config.yaml
noise_aug: 0.01
tokenizer: "char"
vocab_size: 30
encoder_norm_position: "res_post"
encoder_bias: "all"
encoder_inner_norm: false
encoder_register_tokens: 8
text_encoder_width: 128
text_encoder_bias: "none"
lr: 0.001
steps: 16700
final_lr_fraction: 0
Rows from block 3 of the audio encoder of a small contrastive audio-text model, named by matrix and row number. Rows with one number belong to one neuron. Each number is 128 + 24 x the weight over its row's rms, rounded and kept within 0 to 255. All counts start at 0. Numbers have three digits each.
Before each neuron's rows are labels from the 100 clips, of 14848, where the neuron reaches its highest value: "top examples" is what is common among them. Only what is clearly more common there than usual is listed. The data: notes from a synthesiser with random patches.
# fc1: MLP up (encoder.blocks.3.mlp.fc1.weight, 1024x256), inputs 172-255
# fc2: MLP down (encoder.blocks.3.mlp.fc2.weight, 256x1024, transposed), outputs 172-255

top examples: pitch class: D#
fc1.363:107100133122161118124115099131124156113138122098128095137132172128147104146136135112070142142118094156141127073149063103139091175118144146140093103125069134127139127101157067115123088109109125123131168086123100113117154105146131151111129145137122106140
fc2.363:127087119131110186114098113141144133103113154141105107114135113082127142129099146157108094169099122130125105149149147126143124161101082123090132136152089148178095172146151150115108141149135110100111107125151128124190121178132114142108157108120117112130

top examples: low-pass; triangle
fc1.102:164176127165134104124140128160135145152113121166137130162105112134124095115113132121159151138109138124140123150077140153122154090140123089113111150130168130126115152139128146128108132101132094107155139172129120133119142126144106087193153119142156106121
fc2.102:108123116128145118144145138141128134155140133123107146098140112103122128149124104070101103147008159168131154170144150155173173093111145133124145138136098082140126123118097178094100143113126101117121095096138095120145110137118143156122133116143112134128

top examples: pitch class: D#; pitch class: E; triangle
fc1.687:120142154168157125124124091143108084101124119103108057066160138131137159147142108115143148114094163122137125100119123076136115121151119137129102179113095128083117127131151092120133109089121113117149103146115095128135179094124094139114151155117135135112
fc2.687:101094152133115143108134132126151111130074155110100144150155100174103126102100118122121135169108126146117094159133144125123111106127122168122134143119135138176081144160118153142186166111097149121126137156154108141134150154090103116139140151143089143118

top examples: drive; swell
fc1.197:120123113112172100158097089144122155095161109112106128117109143143146102121164149127107122136112127119135169119154080096168105167114114108097126138111091122150145152113141092120074104103136139143105155143101150154147133119147130194102106137098117121153
fc2.197:154150084138132130108136116081102120168120117156168091129149117081107164145129143120146092133119148153138113136137136126097118100141120136145113111134126162139138148130115130117130123130113070072108082125098067148128123132100151134149164064151101124150

top examples: pluck
fc1.338:137159136125132120136130109119124143132131142061175132137097132062143173142113096111100085124112153126136104127141119157116163113153136141079141143130151097133160109127089152134171174124157109128117134138133147124157098133097127136142154122133149139128
fc2.338:148170111136126104108110146112182141141152142149099121141096116132089161151132142131149095101137109103101053134115132132122155122123112106161149157143152145080141108187152076157123123119133132138104115121120084137133081109142135133098108128120133132173

top examples: gate
fc1.274:183184109151109143107158154156125153205143130122140156146113112103158112133093118112165156148116120125142143134076156158107163137105171115145142125176143132148131082115105165100151128143157145117164132127149091111101105125135094087160107107110138120111
fc2.274:106109147104128167117136145185120117119130122108128140112129132107150115157105115130091101135015151155166153165129153135178119108124111150111108085141099100163085147093113146100102140119136088139103112129157110113163104169113108134089167126121123125150

top examples: triangle; pitch class: D#; square
fc1.586:111111134128119093146129098105135192093133114121144108128133125168144105151134092101110139129133081116101150105136083105144130103140111154151117131156117150141139169114125106131123161121124092153125167145096112102141121097122137107154144140136158107126
fc2.586:159077159124154144111152124135152077127113182123081116151148135155113137130112094122119148147106152146131114160120108132124113131138126154112117090123082158138118115153162137147141108130097119144150117116167126148085171153131118153097158147161116140153

top examples: pitch class: D; triangle
fc1.572:108114151146117151110091117163106093110122145133123115108117158148135137121146144106104142124137191116162111140123096119111059153163169131106100151088182171150109099131140087129148140139129129133096146119140136137143121151135109204129160144119149176142
fc2.572:135153102140080113104139112126155146102122148154118097133124111165108157113111153131120085179102116140133114139125120141132152143129134145173131116105123112126111149142113143121125160105074122161116145096131116156155106129096121120143075109151126105091

top examples: pitch class: D#; triangle; pitch class: D; saw
fc1.524:105126179154156156155113087154121077094119123147103077084121161138132160125131146128121146135097168145172127110120126110144116137121084129123136162112115115115092136125140081131140129120135119114117134099119111118155137105114116099120142143077134115136
fc2.524:110086164113133130124134095107168147135093162119073187148192104185105142104132082113134157136119133167107122124136111136127136085128134164116147140109139157129109143147090158146154169096097135136140137187156114132137128177113106109133178135138114127150

top examples: bass register
fc1.161:072080131105129105155078082135130129141127122077134123139141129108146077120108132128075113119144094128109154100140032150133131164065158121106143115150088136128160139116142122116105148169150136112127163121109131132141126124157149132116154129115108134138
fc2.161:102081174113122136116096100161148158077129157143089114140138139137110130113138143155086127123118118122146133119164120148134126159095092134123139104136104136150085180141158092132091131117118155160112094134143176109154154160165119107081120144102160112100

top examples: triangle; square; pitch class: F; pitch class: F#
fc1.217:155128106088158140125171119114103127132145114141094102136121126100134116175125101136162122097125100127133138129096159154126176109098128106081137153128115121070135118121102148124097109098149097111170095150124093111118158128126122094111175148114168101126
fc2.217:108154087103075129103104114101135106145129170127156117135113127094120143122143153128065095133167100135105117123156106166120141141086155133124167111115126105108156103118135147136123144151146160154115132125116156130161109150134158162126063106137086124121

top examples: pitch class: D#
fc1.99:127135102133130110137125119101125153146123130080166109127100111107153134117098102130125113136120132133146125119121087135109158115138117134135110174117136170131172101125103126135152157094141107151147104113119098103159116101118128110149123154126146141121
fc2.99:153137114141128159118141163131173142129152176162059170148117141137097141141161121094150121136114141146113119177136150121116144115163103115131162143129130114149135128156145109140101104141124135163087154162144115151115122098144144162120143153133122125180

top examples: pitch class: A#; pitch class: B
fc1.585:121134110132104129123113141100163100081096173187136115126134135146096101087124151151148128104172130135142091143126087115090080126126148114139164106144123158140150162154170120156129121090105129143126181134156125142102131108144134116158110140162064115145
fc2.585:138137119172136081129123109147152090139119172165110117098125099135118154127120162110160141147107148133146078167064122099123145144107155086124126177121136108121109150178102176127119152159137118089141117113122146144133139095091118130148136108128110135113

top examples: pitch class: D; pitch class: C#; triangle
fc1.353:101130156119157158167145110174125084140128142133120130114126150099120135146113139133093102139135190143171118132114139125147124127072084159088121143079127124150106102129112099120140125130181137108101107136130133138196124153102148149123148120084101111122
fc2.353:122125154137096103131141129113182115135089144141115143137138106173099132085106117137155135150139128126131088176067119118129149147112138101170112167108151152121088164166113137154169158113113153175108156116129131169134131147084123066134118126111106118101

top examples: bass register; harmonic FM
fc1.757:155161115137126133115137150109136177110124120117159168152133143136139127143142121080123150100144116142112131132155112116122125106142123107178145088183152117128127171134123135149121135132142115126141141125122119081114095113144145110135142101153169146156
fc2.757:124103134121106103099140149129204100155119201113085131140139097164095137124122102112129124139146144129126077179122104131109128109119146118154127115140122158141130124182135120158139128115078149132120170146134115128116115149110125150099141161154095151166

top examples: pitch class: A#; inharmonic FM
fc1.273:095091100133115103131127139145122148117127118114141142097107123157136119123103076165117084157114128133179138096150128095148107132141139184149068148117125163156123099125114095120152152112111147188120137083106119167111113121085095157128118165108109179127
fc2.273:098129097124107110120091124063166155089135172139124112155128116140094119076162151120143142117139093123096106135133084133092175120139157105122154154141129125086175145144150130149127128123085147161119162149104163143105113096133151134153108140142096144126

top examples: drive; gate; noise
fc1.692:097134115153159107147129139146106157089155109142126117066164129112137140165173164150149108118107125136126180078174135097176137134151141138127119137129124141129112122089121101097101129095141104144138110147108132115119150091161142150160129104118110114151
fc2.692:139139101116113126106115141119176104156107150113120084172121140114084124120100156138143120128101130130128074127095143128125107123159169116141131126146114132143093127152155136151146118144114123140076110114170109130136128162137121142080119157120111156146

top examples: pluck; drive
fc1.486:133148060134157129119155113104128137160133131086209144111096138109154170143128122135101083191098157145172131110151121156127120139142176152133139113103133155128165097119096124106157126081123088128134132113134102125120113123111145166138146107139127152120
fc2.486:111124176121115177088101096096163123116144151110116075139112130133111189103133154158116086107153113100097083102152128128101137153107110119173146161125128173132151138140147067166137145154124168154104118126147104097159101127130140112116140142114129108136

top examples: bass register; gate
fc1.30:142124113131133137113140124098127152127128106146163114139155067115184112149144091137104080121114156139140129116117131128139118112143109165145110146153125139138142132115099113116120167097157084113165106071110132085132117116113133073166164116113162141144
fc2.30:150129124122106138138100144171113149157151124100133150126115119122158099127114097087094179107074145140154135145136117154167141117098149120118135100149105101121148123115140140105100111177154119134119109093111109102157123139149115126106118133117136109129

top examples: bass register; echo; swell
fc1.13:105108144130148117155147125174095098144147100141126119077149136185165131143158135144102141126113173131163148115137102094154116145094126127149113175125120112117131167105087130105121116124157120166153111135100152154129129104099129120199160099126137124134
fc2.13:103136177121140137102122144150162156156105119151120120186125145110133095131111142122102136120153107112128132134117114193138143137103118149113114131184139128163140142117143123152134140131178095120099096110134129117141119171135101068127130128156131093117

top examples: pitch class: D; pitch class: C#
fc1.202:106121125145174115179136113123125125117125121178123144108099159162108138128160159166157133135128147182147137101148107122155100133124174135144120114086115126129099114094142092119119060102116112117088142117148125167127125131114136173124115112124086100142
fc2.202:130122154146109078106120167122171106144138144118114113136142097131094092129124095061144142119131118137115124128149117121127178119180142139129124120167156118140116146131114185134128160098117125180102159145147123133119129139130101133141105158151086181159

top examples: low-pass
fc1.439:150200091188110094141110149159139111123117106151153113134093139101120132141146139131193148124098148121149133115116134113132160120160153116124146134157182106139122112129125178121075116140133060132168138119122144159130096115144124100159104103144141134109
fc2.439:109105127148146099144130139144162135158137144122096150111142072125094139146117104090130123128096159159132104132137111148162173104129155139158114115133118096110109111170111130144135166107119113140113105111130110140120113113113079145109132130139136175122

top examples: bass register; inharmonic FM
fc1.105:136128178129119120101127169128129148141124100141100144131134111180123148137170126072164143085150122126127119147114134155129159098124087133185103114163147098106127156138122129153141119157158161131126111112102035106103129121131149101130165121133152115166
fc2.105:127143130128100095137137118166156084173117142153115131124111104142089149129091132153133115147150157117166065162099133136132123137077140107138142125126136127147112143195100130147134142136131158116120110139157152141158117148105127094129120117121093124149

top examples: pitch class: D#; pitch class: D
fc1.399:096150114125139083147160119101137149103103121152122108131135144131134136178118168135109108142127108153156132099155107106181136103096164154161135116103105097091117173101140100120117080076115100119126118116127118152139076122116158117135101088123127083093
fc2.399:094137104109108162130086115112159096178133179123126124117093147081140156146131112132079077143148134125113115151166147096138186119073107155064134146105149099101137128123107146117137140100131177116073125156118150121164141184116151164133129121119087150146

top examples: drive; swell
fc1.8:105105189138138115122105141176150130105138115144108131105130142155135093116149129177121127102125086119126163105131126125162108162126144136126123114131136161139112139110149100091060124149105176159118146123131164128109119154175098120104093143093123117140
fc2.8:148135088116148137117136121102115140143142134114131112098124130069122157149125142094128055130089136147148129113168148128110127105167095134130138146136127131144132135116097124106123131088133099116101108133162082112143105113118153160131149124134114129157

top examples: pitch class: B; square
fc1.66:135159110121116121086129089136123161135132131135157162133139129108157123119146123080088100138136154147144148114168090136119128161119109137129137107140135110143176156100090101112111162116098118102172138159118164095115116104133137129175127077141104119153
fc2.66:095099141083104133138098139137168110123114184124091147131116121143087134089110127151103122141153111129100096160134131118108123142107153117117159142096109104136139098164153135168167111159111175152117138124150136146132140164139147162073086153133140123104

top examples: pitch class: D#; pitch class: E; square
fc1.371:136152135114124117150161145114126138091157069146135120109117118138129131160120126126129089123162134184123131077142108099133122137115153153141167142133123151117112151096107118081083104127121119117139144128109103133160141118099152154137158138160156138155
fc2.371:144103166110150124130120129123111143110127151089134149153111102165098114102133164106127177092135123092104084158126129143110128137138098101153154086136150151138121131153162122179128149140112119107157125131124123103116141117149126158088148125167160097175

top examples: gate; drive; bass register
fc1.6:169175049142117152099159107099123143183128131134158158113126106113157160161120135121123115151127146134162118131118132115102123107120103152154132128139136164137174128113061121100138125128126097077137111153129108130146123111100135109164145095130182128088
fc2.6:094087162104136162129081142172150142109151124102046121123149155154135110108133130136073151110120102146125144118167110144135110131097114143140147090121087119145154128125174100133093121141106164187127136141124165096145137166180104121080090152131180120125

top examples: pitch class: B; inharmonic FM
fc1.657:100094115113142099134141130146122148135105143155135165104127112174132146113125116160081085178102138139192139099148114127186066154125167150164082156084092119168104109122120117120161101109122144155107174118142132191125121142076142142139118117115107131113
fc2.657:070120117141122101113104130089165108126106201140112123130136121125142133069142132090117120137110137145135101133150099116122148125121177119145136148121125133115154164136150129126123095116086149148090144124130140147115124139130158143138128127117075181127

top examples: drive; gate; noise
fc1.191:115124148163118106143144118134130166104152100156104140074135132128152147177169153192151107115117109119142174085120141129158124139130141151132123139129159130111114113097101114093081141120115127166116117117095146144118092146146116103161115124098135120133
fc2.191:165125106087162115116098127105153138130143173067099118127123120105101122118123142112104098107098112121100116133154141140110116118148137104121159103139127138117103119145133119118145100103117137125125131167190111096124105118140141169074139164164115134175